From a checkpoint of a small sound classifier: batches of 64.
Rows from block 2, named by matrix and row number. Rows with one number belong to one neuron. Each number is 200 + 30 x the weight over its row's rms, rounded and kept within 0 to 999. All counts start at 0. After the name is the row's rms in percent of the matrix's.
# gate: MLP gate (model.blocks.2.mlp.gate.weight, 512x192), inputs 0-191
# fc1: MLP up (model.blocks.2.mlp.fc1.weight, 512x192), inputs 0-191
# fc2: MLP down (model.blocks.2.mlp.fc2.weight, 192x512, transposed), outputs 0-191
gate.499,107,188,200,200,264,200,203,190,200,242,156,230,265,200,200,199,200,226,198,185,239,200,200,200,219,200,200,260,238,211,263,200,178,200,200,200,177,183,176,214,200,138,200,200,155,186,168,166,192,176,200,211,207,175,200,200,152,233,198,235,200,206,190,200,237,169,200,200,139,190,225,200,171,209,226,158,196,263,211,236,235,222,251,165,200,160,210,266,222,200,204,153,156,200,192,200,140,154,200,231,172,200,200,200,194,153,180,200,200,182,228,202,200,148,207,196,200,161,202,246,192,227,206,214,239,209,233,200,244,304,208,200,200,249,200,254,200,195,229,138,232,210,210,200,171,313,173,205,238,193,157,151,184,229,216,209,200,209,132,177,155,147,162,227,173,167,242,191,200,200,132,201,180,148,227,200,200,171,200,172,200,227,200,165,200,183,166,179,204,206,200,148,200
fc1.499,093,143,190,266,200,177,150,202,150,187,241,230,181,228,271,219,200,189,207,200,279,224,234,198,229,207,200,205,200,200,152,182,179,255,200,167,200,243,225,197,174,214,207,191,175,241,154,210,200,257,200,161,212,200,168,107,199,200,230,212,201,173,200,199,166,214,147,216,179,150,199,201,200,137,227,236,208,200,203,131,200,191,252,219,161,201,150,200,174,240,200,187,266,245,146,154,162,263,200,200,215,165,215,200,174,200,200,163,164,200,200,225,170,221,195,200,127,194,222,169,222,182,226,174,200,191,200,172,236,165,200,221,233,200,187,200,200,236,200,217,200,200,224,226,194,218,212,200,219,230,162,281,200,206,200,207,200,200,200,200,200,281,193,182,201,205,167,224,225,260,248,191,246,200,223,216,163,189,200,200,241,200,173,214,200,217,200,162,188,225,196,279,200
fc2.499,090,101,145,186,229,179,130,216,142,232,241,171,169,149,179,200,146,200,132,214,200,200,200,200,219,149,233,185,200,200,200,142,146,200,200,177,200,205,214,230,200,200,210,200,196,200,226,165,216,200,247,200,288,247,174,223,179,200,200,180,200,240,237,157,200,194,197,200,200,200,263,200,222,230,200,141,201,200,200,162,200,208,233,216,147,177,243,200,220,180,180,186,202,222,265,186,200,156,170,212,159,210,200,200,235,182,172,200,244,214,200,200,161,188,146,199,196,142,189,224,193,209,180,180,195,208,200,160,214,166,208,154,200,229,200,200,114,200,235,215,191,200,200,200,200,253,200,200,250,201,177,180,200,206,215,198,200,268,200,221,200,200,163,182,200,230,200,259,271,201,200,221,199,200,164,136,249,210,221,200,175,199,249,200,225,109,200,200,200,200,200,172,185
gate.500,102,200,141,200,184,200,137,200,160,288,167,200,250,200,202,192,207,219,151,234,200,162,200,197,200,200,154,249,194,249,200,172,220,232,189,197,203,200,200,200,144,144,225,186,200,171,214,183,206,200,163,200,179,222,200,234,200,242,200,200,188,200,138,251,204,188,174,278,200,113,206,212,200,204,215,183,183,235,200,200,197,200,251,240,209,239,197,227,236,200,206,200,189,188,234,200,168,241,139,200,258,211,221,142,210,200,204,243,251,241,200,224,228,169,126,204,200,172,200,164,242,213,194,189,200,266,200,210,200,252,165,208,217,227,200,239,254,168,200,200,200,200,200,143,200,278,203,205,223,217,200,213,198,181,167,120,252,194,200,192,171,190,137,200,145,218,200,197,188,200,221,225,179,145,224,196,225,196,185,228,200,247,193,179,244,160,200,171,212,188,173,200,191
fc1.500,086,186,198,200,204,157,225,200,200,274,180,260,200,159,200,159,201,200,270,226,205,208,223,243,186,202,216,182,204,200,212,200,175,202,191,215,185,190,165,232,219,188,202,200,200,252,200,213,165,141,200,181,177,200,205,255,160,182,170,151,191,161,200,202,200,224,200,221,103,187,243,194,103,208,177,221,201,200,154,200,196,200,200,158,217,231,207,250,175,126,200,164,200,130,244,152,231,200,173,192,181,196,158,207,200,281,200,200,256,224,221,200,233,208,251,204,226,211,185,215,260,202,200,200,236,228,213,214,222,200,200,200,186,196,201,200,237,154,197,209,223,168,185,200,266,200,194,168,219,260,134,200,169,171,194,200,137,160,223,157,219,176,123,200,200,175,200,182,241,192,171,200,188,196,244,214,200,115,221,200,200,200,200,200,183,206,200,234,167,200,200,196,226
fc2.500,081,200,198,221,206,226,168,228,169,178,200,186,201,185,200,170,200,291,200,200,218,200,194,161,200,200,190,212,193,200,167,170,212,193,258,214,243,200,204,179,122,200,241,200,222,200,231,123,252,200,200,193,200,200,194,191,179,179,194,273,237,200,203,199,200,221,217,270,185,185,226,186,200,258,265,229,236,200,175,191,167,197,173,169,258,189,210,236,130,247,132,217,181,230,200,227,258,178,164,266,200,133,211,165,155,219,182,192,193,200,200,200,190,200,226,154,188,200,200,198,243,165,200,170,184,247,165,180,152,205,215,174,200,217,194,200,223,149,200,200,200,200,278,133,204,200,182,207,200,166,200,239,158,262,156,200,275,200,209,200,181,200,200,204,212,170,156,200,213,200,200,226,200,170,250,200,158,200,128,226,200,200,138,196,200,211,200,226,200,189,190,200,173
gate.501,115,200,237,215,297,244,211,232,190,226,174,189,258,194,166,155,200,218,193,200,200,194,164,180,200,211,204,200,200,236,226,200,200,167,208,202,189,200,182,166,179,200,238,175,200,220,176,200,178,200,200,200,255,193,152,230,219,232,239,200,200,193,197,200,177,174,223,246,177,200,200,229,200,200,222,161,182,252,240,220,200,224,243,181,208,275,172,200,200,200,200,180,162,226,200,216,200,200,200,236,156,234,200,179,154,183,200,200,200,213,200,200,173,128,179,182,239,200,152,200,200,241,204,241,240,225,192,227,194,326,150,226,199,209,200,200,241,200,200,162,200,200,263,200,152,324,190,195,200,200,168,181,201,228,200,148,200,193,200,157,200,173,171,189,131,233,214,200,200,200,160,200,200,200,200,174,143,113,191,227,149,222,191,200,200,208,183,190,230,200,195,133,200
fc1.501,058,129,233,200,200,200,200,166,211,200,200,200,190,200,179,200,205,210,200,200,159,210,200,257,192,168,196,193,200,215,234,200,200,200,228,200,162,175,177,233,200,209,190,200,226,224,198,200,224,225,239,184,139,200,177,220,219,200,220,200,186,219,181,164,191,200,205,228,200,241,200,245,183,196,189,231,198,200,205,200,303,240,255,214,200,111,317,200,163,90,207,200,160,148,200,200,220,181,263,209,222,239,167,200,190,200,226,200,200,137,201,160,200,231,138,187,200,133,200,134,225,200,192,186,200,200,200,191,200,218,183,209,221,214,185,200,200,200,205,200,162,211,182,255,233,173,231,272,190,218,169,200,200,147,182,200,200,200,249,200,248,195,200,289,210,161,200,177,200,200,200,200,160,220,196,215,241,158,220,200,227,200,200,200,200,270,167,200,184,205,200,136,200
fc2.501,059,200,223,200,183,216,218,207,167,200,200,145,200,200,147,200,267,200,200,179,200,133,156,189,200,192,200,226,202,200,160,200,154,200,255,166,200,203,241,190,204,200,240,200,144,179,200,200,214,200,177,200,220,220,200,200,108,200,275,200,200,190,203,168,237,214,200,202,220,200,192,281,171,200,213,169,232,178,249,200,189,200,223,239,221,200,200,200,225,223,168,200,249,200,245,200,153,200,172,148,219,200,140,200,153,280,170,200,249,187,200,228,200,184,164,238,142,150,166,128,191,149,200,205,257,200,224,200,197,195,200,202,190,203,214,170,238,167,248,200,197,169,195,197,200,200,170,200,200,205,262,220,255,236,226,200,200,192,200,194,192,322,168,200,203,236,200,216,200,234,200,200,264,192,199,176,231,168,200,200,200,200,200,200,206,200,200,124,204,200,221,200,140
gate.502,090,200,200,297,253,200,174,236,188,200,200,182,200,200,247,211,200,266,205,184,198,191,174,160,191,160,200,200,200,220,200,171,200,265,207,200,223,169,160,233,199,200,241,202,206,202,124,200,200,262,199,216,237,200,178,176,203,200,200,247,221,177,200,200,200,149,200,148,148,200,200,178,204,200,200,200,200,200,200,178,181,200,212,159,260,210,200,232,250,200,177,200,251,152,225,202,200,185,260,232,202,206,241,217,200,181,168,161,200,246,200,263,136,173,157,123,230,200,170,200,204,268,200,221,183,171,162,170,200,200,171,203,200,200,241,260,200,200,200,200,183,179,192,210,200,200,200,176,240,249,200,193,191,287,200,199,200,194,200,162,191,217,221,200,200,200,154,258,253,177,200,190,183,200,251,200,126,151,155,225,200,215,156,170,200,222,200,125,200,200,264,200,200
fc1.502,113,253,234,124,200,261,195,224,171,223,175,225,231,262,200,200,218,140,195,183,221,170,200,200,200,231,225,180,200,225,232,200,200,200,191,228,238,200,255,167,200,168,168,202,148,219,200,204,181,135,206,188,230,237,204,228,172,146,201,193,200,200,252,143,245,200,211,161,237,181,200,186,182,200,200,185,194,162,229,244,268,140,200,236,200,238,200,220,176,200,192,250,203,200,166,200,200,176,200,147,132,200,136,185,211,242,216,221,200,178,167,200,200,159,204,278,170,142,200,235,253,153,147,200,179,216,223,215,200,206,244,220,221,200,206,173,240,210,232,210,269,239,240,177,153,190,200,200,200,200,212,212,213,163,200,200,200,200,198,184,166,172,200,200,208,245,171,200,188,200,133,176,225,200,175,174,200,243,200,146,200,200,192,247,214,184,234,220,159,250,152,229,202
fc2.502,116,220,200,200,167,201,207,169,182,199,153,193,231,200,185,200,206,200,192,182,214,200,244,191,200,166,219,235,218,188,275,235,154,175,131,117,225,200,230,200,151,200,155,200,164,154,241,247,215,150,200,164,144,262,200,220,200,215,158,182,178,206,240,170,208,188,169,243,159,241,153,187,146,191,171,217,200,169,247,195,237,136,182,236,97,128,256,227,200,211,198,196,226,240,200,210,141,172,147,175,195,200,183,192,269,222,245,229,200,198,177,226,200,219,189,233,200,200,202,246,214,200,200,207,200,217,200,212,200,203,237,200,191,200,204,183,200,218,200,156,178,264,200,195,200,210,190,200,236,197,198,223,200,150,200,226,179,179,200,200,200,191,203,212,186,161,200,200,184,265,200,235,229,206,230,222,200,234,224,210,154,195,200,239,220,200,196,141,200,235,126,241,200
gate.503,086,158,213,200,255,163,200,200,200,208,200,185,200,178,118,200,197,163,165,200,240,200,226,221,268,200,203,200,234,255,222,200,200,199,200,152,179,207,164,147,232,200,200,228,244,200,200,200,139,180,176,152,200,200,200,165,159,190,204,213,200,188,186,182,199,214,200,159,200,200,124,173,220,177,200,163,200,226,255,200,200,249,253,200,243,261,220,185,188,200,156,200,200,158,142,179,157,200,261,166,200,228,141,200,175,200,159,155,200,147,213,200,200,224,163,233,200,200,239,151,200,257,200,243,200,200,234,225,200,222,215,206,213,224,200,200,272,172,174,200,220,201,200,200,224,210,200,157,213,200,153,200,249,200,200,215,182,215,157,200,182,200,290,239,221,286,188,200,223,200,218,200,200,194,138,188,216,205,203,228,127,197,200,149,214,206,190,240,200,200,182,200,128
fc1.503,109,180,200,200,186,200,156,200,204,200,179,154,183,180,200,200,218,246,219,200,200,279,235,225,239,199,256,200,286,200,255,219,203,141,200,166,129,200,171,145,200,203,169,131,185,155,208,174,200,165,200,209,164,184,200,206,170,177,176,200,200,216,200,174,200,198,200,200,201,186,190,133,192,143,192,221,183,200,209,200,200,213,197,202,200,202,200,200,173,217,193,199,200,200,202,200,194,210,204,174,200,200,200,222,200,224,178,223,193,200,168,192,200,149,210,200,182,147,211,200,200,203,234,290,295,200,304,294,302,213,274,275,238,237,266,264,219,223,200,234,200,170,200,208,175,218,211,200,230,199,205,200,213,167,179,203,167,170,200,228,187,200,200,172,214,206,172,204,200,210,203,218,149,200,200,201,200,202,200,216,200,248,200,208,229,156,216,215,200,203,174,179,200
fc2.503,131,121,200,240,200,182,200,223,204,155,194,152,248,157,111,201,203,200,238,218,191,200,152,238,265,237,230,215,200,174,170,235,204,200,221,167,200,175,183,150,200,250,206,200,200,181,200,229,254,191,200,193,181,228,200,178,200,171,241,197,213,179,181,234,225,198,192,212,200,232,234,201,204,141,164,174,171,178,200,238,160,228,220,217,200,181,244,204,240,194,235,187,217,191,200,181,187,190,142,141,193,187,184,200,143,179,205,198,232,200,200,224,238,290,154,196,200,71,164,200,224,194,248,200,235,230,258,235,206,206,184,229,200,254,213,177,210,200,200,234,168,173,200,237,211,200,200,211,217,200,191,175,211,200,293,186,191,200,156,200,166,203,200,221,147,200,241,194,175,200,200,220,220,200,208,159,151,174,200,175,229,210,222,160,163,200,193,200,223,241,215,200,220
gate.504,089,200,200,200,200,200,190,187,153,200,200,200,227,259,208,183,211,212,200,182,174,192,200,200,238,200,188,200,200,178,190,237,200,158,143,200,149,184,256,200,156,224,243,203,200,200,196,224,207,182,200,188,220,200,221,200,161,192,200,154,200,208,200,227,190,177,200,236,200,209,223,200,211,191,189,242,256,167,118,195,200,189,186,200,165,188,270,168,200,200,183,200,187,223,179,258,200,200,162,288,213,195,200,248,200,212,242,200,185,190,210,147,249,200,190,171,212,200,223,216,172,160,190,203,182,233,200,180,178,200,205,165,165,181,200,200,200,166,200,161,170,275,200,220,200,194,200,205,307,162,246,227,114,155,254,228,285,188,161,204,224,209,202,200,166,200,261,200,200,241,246,250,208,143,200,226,189,200,139,276,212,208,200,187,244,231,200,200,171,200,132,180,200
fc1.504,149,177,232,155,200,200,207,260,200,178,180,200,200,237,200,215,186,203,181,200,200,151,218,178,186,201,225,178,182,181,195,222,176,138,200,169,161,200,212,172,212,200,207,198,233,253,225,209,182,234,277,260,218,225,260,200,200,205,200,238,200,195,215,240,200,208,290,188,196,217,232,155,256,215,147,171,239,190,200,187,200,252,200,222,199,200,257,200,151,145,139,200,200,225,200,270,242,129,153,270,200,218,200,232,198,127,216,228,177,189,206,144,226,200,178,189,187,205,161,200,155,185,197,192,169,204,218,162,182,186,209,167,200,173,203,179,165,188,205,179,157,217,209,225,232,183,211,207,200,170,204,200,180,248,252,230,250,200,144,231,234,214,225,207,210,200,196,279,200,226,200,238,202,159,177,244,200,248,234,200,199,208,200,200,212,237,188,233,233,204,174,132,202
fc2.504,138,200,205,236,177,194,200,231,200,184,200,156,233,223,196,186,179,220,249,233,200,211,229,218,235,158,176,200,200,200,205,213,158,214,200,186,208,210,232,186,200,200,222,223,216,194,225,233,205,158,177,163,167,259,231,185,200,182,215,131,200,196,125,200,157,174,177,262,196,193,200,174,186,200,200,200,239,177,144,200,200,200,210,243,200,145,235,200,185,224,236,200,188,205,200,208,150,180,200,227,267,189,214,229,206,186,257,200,195,145,258,189,285,240,176,174,246,154,228,188,200,239,153,212,188,258,279,216,207,236,200,200,182,188,197,200,250,166,200,168,261,256,188,200,193,200,202,199,291,170,183,205,179,182,237,191,237,200,162,180,156,200,142,241,153,181,191,223,193,200,212,256,229,172,187,200,201,188,200,244,200,153,143,200,262,200,199,200,183,210,200,156,151
gate.505,102,189,181,191,291,190,209,185,191,200,200,175,230,198,143,190,188,174,200,242,270,200,200,200,200,200,194,240,184,200,200,185,194,154,200,200,200,173,200,163,205,200,200,232,199,188,186,200,156,200,180,200,180,200,181,195,186,233,254,268,152,206,200,207,178,192,267,200,200,200,223,182,189,193,213,138,212,258,241,200,270,200,212,200,163,200,223,222,200,188,117,204,167,200,195,210,206,135,200,200,200,262,200,200,170,168,193,149,200,156,206,186,216,200,200,192,223,194,211,221,200,249,200,250,249,213,247,200,200,304,152,237,205,247,200,200,188,189,224,165,200,173,205,200,200,274,169,211,235,200,200,200,221,200,197,194,212,212,181,209,240,200,203,200,156,200,228,186,284,109,200,229,171,189,187,178,167,187,226,207,113,200,200,129,192,200,200,186,200,263,209,154,200
fc1.505,095,200,194,174,214,200,200,148,154,200,138,200,226,200,259,165,199,230,164,139,248,236,245,200,193,189,194,200,200,193,226,222,195,181,196,227,250,200,177,263,170,259,204,182,125,177,221,209,200,192,200,200,195,200,196,232,174,279,200,200,150,210,174,194,210,238,169,200,124,200,198,200,155,243,200,200,197,200,254,255,239,165,200,154,133,180,200,223,263,222,219,200,255,238,200,236,200,173,114,228,231,194,189,254,200,202,200,234,200,171,200,242,197,163,200,163,200,208,200,209,200,200,200,198,204,219,200,150,254,211,200,200,199,209,227,207,200,210,200,200,162,258,200,208,126,269,210,200,179,208,200,247,161,223,207,237,200,201,193,256,200,200,157,200,189,200,200,200,200,241,161,200,256,200,226,220,200,234,221,200,200,200,223,216,211,200,188,144,153,175,123,200,200
fc2.505,090,222,145,200,173,238,200,200,200,200,187,200,269,200,200,200,218,200,200,221,200,164,143,186,200,204,215,200,202,181,200,200,243,238,251,202,200,170,201,200,200,200,223,227,271,212,179,194,267,200,200,200,197,173,249,155,217,223,284,160,239,200,242,149,208,200,264,232,289,200,200,201,228,200,209,200,226,139,181,194,262,206,245,200,222,211,200,200,200,200,167,277,200,198,203,248,200,227,200,200,203,267,200,196,185,150,216,258,162,200,200,152,176,186,183,233,200,141,182,113,170,202,186,193,153,215,204,200,157,200,184,200,235,214,177,154,200,217,200,200,200,202,200,261,192,200,160,211,212,187,200,236,200,178,240,106,220,217,192,200,200,200,200,200,180,267,200,175,200,198,200,217,218,200,205,182,140,194,215,253,200,170,192,182,253,200,200,200,132,200,200,257,200
gate.506,082,178,291,197,200,194,212,200,200,177,108,193,200,250,158,227,200,217,200,200,238,200,253,231,230,188,200,214,200,175,188,215,200,185,191,200,157,168,231,151,155,199,154,200,193,200,240,167,197,236,200,200,224,200,237,153,191,197,200,242,233,216,226,200,182,200,200,200,218,235,197,205,200,170,258,222,240,200,197,196,179,220,200,240,200,159,251,200,173,163,141,201,146,271,187,189,141,126,200,222,115,229,205,212,140,182,213,184,200,148,192,128,226,207,200,229,200,171,200,274,167,200,161,200,195,200,291,200,190,228,200,180,200,196,200,149,187,171,200,200,204,181,230,182,217,200,198,227,233,200,191,200,200,207,200,173,270,206,168,202,200,179,200,200,139,193,200,237,221,204,200,200,193,204,184,200,200,126,173,214,238,191,202,164,193,238,200,201,213,165,200,141,139
fc1.506,115,202,177,182,200,234,200,200,205,232,153,185,200,162,162,202,153,220,160,165,200,223,208,125,182,131,199,200,136,200,156,156,200,200,231,167,220,206,223,200,200,244,209,230,233,200,228,185,258,194,204,251,255,233,200,209,200,199,200,243,235,238,228,184,200,185,239,200,200,187,182,200,200,250,281,200,200,200,200,169,200,166,189,196,181,198,200,259,237,210,126,180,214,217,200,200,200,144,200,245,194,200,204,175,201,200,200,280,236,206,219,216,216,199,204,200,200,210,200,248,155,234,212,191,191,154,197,165,154,199,152,127,127,146,151,200,157,165,200,200,200,170,242,149,194,230,200,200,289,190,176,200,185,203,211,200,265,252,200,170,194,200,161,200,159,200,147,200,200,210,201,222,194,181,255,244,183,145,171,198,197,213,183,205,187,200,200,157,200,172,197,167,200
fc2.506,130,200,188,216,197,200,182,226,136,212,200,200,200,238,211,211,144,220,177,236,195,200,176,207,214,151,182,200,197,217,232,196,200,207,188,151,231,216,237,169,186,148,165,212,200,200,163,204,203,200,171,232,225,213,142,145,217,184,200,235,258,205,209,188,173,200,180,191,190,232,178,130,274,241,234,145,272,216,206,134,210,202,197,200,182,200,215,145,222,226,167,199,224,219,245,186,200,161,169,231,200,224,229,174,232,253,235,198,200,176,282,286,257,200,200,200,228,159,211,223,191,233,169,238,178,200,245,176,201,250,202,186,171,200,224,200,200,217,186,200,200,217,170,251,133,158,216,200,249,200,167,200,207,204,200,154,216,265,161,279,155,163,192,142,200,188,164,200,200,211,196,200,183,190,180,178,205,200,198,184,162,205,205,214,170,177,245,200,151,206,162,180,179
gate.507,126,200,222,211,200,186,186,200,222,200,184,238,260,216,163,154,200,191,226,181,201,200,200,222,200,249,182,224,190,225,207,226,221,164,200,200,215,222,200,200,200,167,200,191,200,199,146,145,147,200,178,195,226,184,168,214,221,248,231,267,153,180,200,211,198,200,222,218,200,200,214,199,118,211,200,200,147,251,200,234,233,200,200,200,200,275,173,200,200,228,205,184,168,186,169,174,127,237,165,200,200,195,199,200,166,200,200,172,202,200,196,170,200,157,205,169,218,215,186,194,200,200,219,245,200,265,195,234,254,315,200,200,208,200,200,200,218,176,187,200,209,196,200,177,173,324,119,209,200,234,163,174,187,227,214,137,206,174,166,200,130,199,200,200,149,200,233,200,200,200,200,193,200,200,224,200,137,125,191,200,146,238,206,132,183,200,200,162,200,200,189,174,225
fc1.507,073,173,191,245,180,186,176,165,196,237,200,200,177,195,200,203,224,200,181,189,200,241,199,156,222,200,176,200,171,268,211,208,231,165,200,154,200,200,202,236,157,235,235,200,199,210,200,200,168,163,141,200,211,225,188,198,200,187,200,192,200,243,200,233,243,194,138,197,152,118,200,174,200,128,200,203,206,139,218,200,253,177,230,253,254,222,147,200,200,200,227,140,144,199,156,144,164,298,212,200,210,151,199,268,183,288,187,200,157,265,134,242,200,200,143,212,200,189,246,248,177,199,236,205,172,135,200,156,217,200,200,213,166,200,200,222,200,208,205,200,200,237,192,227,200,229,239,134,200,199,224,200,189,193,155,188,232,182,250,243,200,200,255,164,194,200,200,200,200,200,214,200,182,202,214,224,200,200,205,200,200,228,167,183,200,200,200,182,200,206,176,200,210
fc2.507,063,200,211,186,201,140,212,175,215,252,174,192,200,174,202,200,200,195,216,186,222,200,200,272,223,266,200,200,200,200,200,164,168,200,186,200,193,200,166,215,229,250,201,200,200,190,245,200,111,221,200,200,206,200,236,241,200,200,206,200,203,200,200,247,157,269,200,200,189,200,240,200,180,248,200,157,200,239,166,200,201,220,172,267,233,199,245,158,226,200,209,193,191,178,192,200,200,200,248,200,165,200,117,200,200,158,223,183,237,200,217,145,197,234,235,238,200,200,200,200,200,185,195,246,200,212,205,200,200,186,200,200,200,197,213,168,200,158,126,172,133,200,153,230,242,148,200,213,176,221,219,200,200,200,237,200,151,141,188,200,200,183,202,200,200,200,200,180,200,136,193,200,170,176,52,215,243,145,263,129,170,200,200,208,172,200,148,236,200,200,200,202,201
gate.508,077,200,200,243,211,150,258,188,224,212,200,200,200,200,208,200,289,156,278,180,200,229,190,235,187,200,200,198,200,211,232,229,211,213,214,200,177,264,230,200,111,218,200,230,187,147,200,190,184,156,200,152,190,200,200,188,188,232,237,225,206,158,200,196,200,200,153,322,146,200,200,200,200,200,192,190,195,215,160,200,190,200,207,216,200,169,206,184,222,200,200,200,242,200,200,181,123,178,200,187,228,200,202,219,200,185,200,138,205,200,209,231,208,200,248,205,180,200,284,248,206,200,200,187,212,225,200,216,190,217,194,191,200,234,200,200,182,200,128,88,200,229,200,200,207,200,179,173,190,200,131,200,200,171,240,136,198,200,240,154,174,265,169,197,165,193,259,160,200,217,214,237,239,264,200,200,146,200,194,200,202,237,177,216,200,226,200,200,226,200,200,213,188
fc1.508,101,138,200,189,206,197,187,200,229,156,217,282,200,210,208,173,219,200,200,170,209,173,267,230,219,200,200,205,200,209,220,200,172,207,149,195,163,208,200,200,209,188,181,248,145,200,272,217,200,125,232,153,194,208,233,121,168,200,172,167,218,239,245,201,205,200,197,198,168,162,216,200,248,200,235,182,186,222,191,140,200,203,254,228,238,204,277,159,123,213,162,204,197,200,200,173,172,186,165,170,211,200,172,201,218,210,236,200,182,200,200,270,199,181,229,233,173,185,244,203,200,200,196,218,215,200,246,234,212,209,182,217,229,231,202,185,200,167,200,140,191,241,200,194,140,157,229,150,200,174,200,173,234,228,145,225,191,200,202,200,200,215,184,242,220,233,159,200,192,182,165,235,197,203,174,222,166,277,109,200,224,192,203,200,150,206,184,245,200,217,200,217,155
fc2.508,098,245,200,148,204,192,185,229,216,228,236,138,203,263,275,189,181,118,221,188,252,155,145,134,179,231,239,209,184,168,232,181,230,165,231,194,221,125,170,208,227,200,202,187,224,242,173,219,200,200,172,234,153,162,199,198,224,248,265,184,160,200,223,172,177,200,200,156,200,223,248,221,200,200,144,190,154,241,195,200,200,235,278,163,220,200,143,200,164,200,222,202,228,200,200,261,211,230,188,200,201,214,200,200,202,200,200,194,177,200,197,157,221,172,188,167,213,243,183,200,130,214,200,176,200,189,200,200,243,238,200,179,200,164,200,277,200,252,241,266,200,197,192,200,185,200,200,158,172,243,200,193,237,215,200,200,144,200,181,193,214,226,225,200,194,217,241,180,237,160,200,181,200,177,194,233,201,200,200,205,174,191,193,201,234,177,240,194,200,161,275,211,209
gate.509,099,185,248,189,229,168,151,235,188,200,138,183,200,236,169,214,211,237,228,195,238,233,250,245,268,200,224,200,200,258,220,186,208,162,216,170,187,200,192,200,134,200,192,200,200,200,197,149,167,157,184,188,213,229,204,162,200,200,167,251,200,200,227,200,162,200,181,189,153,148,200,200,151,200,217,199,156,206,207,202,195,200,218,189,207,200,216,236,169,200,174,146,168,229,190,200,113,168,128,262,206,164,200,163,192,189,225,151,172,160,199,198,209,147,211,180,200,224,206,228,221,249,200,248,280,200,266,200,254,281,233,200,250,217,269,200,229,186,188,167,200,200,201,187,166,273,181,162,200,180,202,175,181,215,170,193,227,207,200,202,199,159,200,187,200,200,200,224,192,176,151,224,169,152,200,217,197,190,200,200,198,200,171,175,200,193,175,200,200,195,121,152,200
fc1.509,107,200,200,200,200,150,200,250,195,143,165,165,194,294,230,257,200,250,200,197,212,207,225,164,195,200,197,200,201,235,165,184,200,179,224,186,147,182,228,173,200,173,169,171,168,220,200,187,200,200,203,200,249,207,170,110,132,243,200,200,244,200,212,183,200,200,146,200,167,200,200,144,200,252,223,200,198,209,192,172,178,200,200,194,204,200,200,200,200,248,144,177,179,200,200,259,136,200,159,200,200,153,200,181,236,200,200,150,111,158,195,200,249,138,200,200,194,200,267,245,222,200,200,200,242,200,241,200,205,231,218,188,204,200,214,153,219,206,151,202,200,190,209,222,137,220,221,187,215,125,180,208,196,200,200,200,222,200,200,200,198,176,197,176,213,191,230,256,200,227,165,235,193,165,230,242,183,222,181,200,189,186,181,200,254,222,194,200,221,137,100,200,200
fc2.509,105,93,166,160,200,160,176,199,207,280,200,128,171,200,200,168,200,185,200,213,227,226,237,191,291,223,274,221,244,180,200,200,200,179,156,165,207,219,204,200,180,200,200,200,200,224,223,200,200,154,156,221,200,224,262,202,167,244,154,186,200,241,230,157,200,200,181,134,251,167,200,195,213,144,200,200,200,200,168,170,226,174,194,200,200,240,229,200,176,227,213,190,252,200,160,163,200,184,238,231,255,199,223,181,197,216,199,200,200,246,188,201,130,181,182,194,138,161,200,211,136,173,263,200,200,222,225,200,272,174,252,200,206,200,200,200,181,200,234,260,200,179,200,177,200,200,203,130,200,200,177,235,200,200,249,200,180,200,172,200,202,172,211,189,200,200,199,200,200,200,214,190,144,200,200,200,200,200,200,200,175,200,227,200,158,114,177,162,233,207,192,205,180
gate.510,096,184,188,199,265,204,144,200,180,244,200,200,200,213,188,198,237,221,219,190,280,201,200,200,265,200,199,224,211,263,217,200,229,200,201,157,253,200,183,200,200,136,200,157,164,176,200,145,206,200,200,204,199,165,242,204,200,239,200,239,200,199,193,176,200,200,228,227,183,147,200,200,157,171,251,200,205,200,235,200,200,200,270,200,200,200,200,247,200,200,200,200,186,189,200,191,77,200,168,200,216,187,200,149,201,184,229,200,200,178,163,217,162,164,182,200,182,214,189,207,200,196,204,200,200,200,200,203,233,305,200,261,200,237,223,234,241,200,200,200,226,200,238,200,200,263,142,207,213,200,206,178,200,249,200,163,200,195,163,200,179,174,171,170,200,217,176,200,192,88,187,223,127,200,210,178,200,176,192,214,178,190,175,147,257,184,148,185,194,206,173,146,153
fc1.510,087,200,162,233,200,200,194,224,200,273,242,200,200,200,156,194,251,233,200,202,200,196,200,200,242,148,200,201,201,219,170,189,150,229,200,189,200,229,200,189,200,182,230,200,160,200,216,179,200,179,179,194,180,200,175,273,211,200,226,200,204,208,114,132,200,255,189,250,200,200,200,200,143,200,200,186,240,182,268,200,140,159,200,212,154,221,291,189,200,204,150,200,226,152,200,134,165,206,146,176,272,193,200,195,200,223,175,164,200,242,195,200,200,152,200,243,189,211,200,240,229,189,217,150,231,200,200,200,200,238,208,200,200,214,144,200,234,200,200,226,200,201,276,200,101,204,126,198,180,196,200,263,200,181,200,145,184,222,262,255,183,162,153,200,200,213,217,200,200,200,181,179,233,197,200,200,200,224,200,195,185,173,163,200,248,174,200,219,196,186,211,200,200
fc2.510,083,122,145,200,200,246,182,193,200,200,284,117,175,200,158,212,200,200,262,171,186,158,196,200,200,200,205,182,267,157,208,200,218,231,200,180,224,240,157,177,200,190,210,200,171,228,191,200,200,200,199,223,200,136,206,165,174,151,200,186,200,200,200,213,200,203,200,86,211,227,200,200,200,200,250,200,200,225,183,200,179,200,171,162,200,200,200,200,174,171,188,207,252,203,200,200,200,169,214,160,193,223,250,200,200,283,200,200,194,263,180,198,143,217,200,221,185,184,199,175,218,170,215,256,172,200,200,200,238,184,200,200,212,200,200,195,193,186,200,257,200,179,188,200,241,202,200,200,197,309,142,200,197,228,274,200,160,182,204,200,200,194,212,210,234,162,119,200,169,174,188,200,181,200,185,200,227,195,200,200,200,220,200,200,156,197,228,161,214,302,211,183,250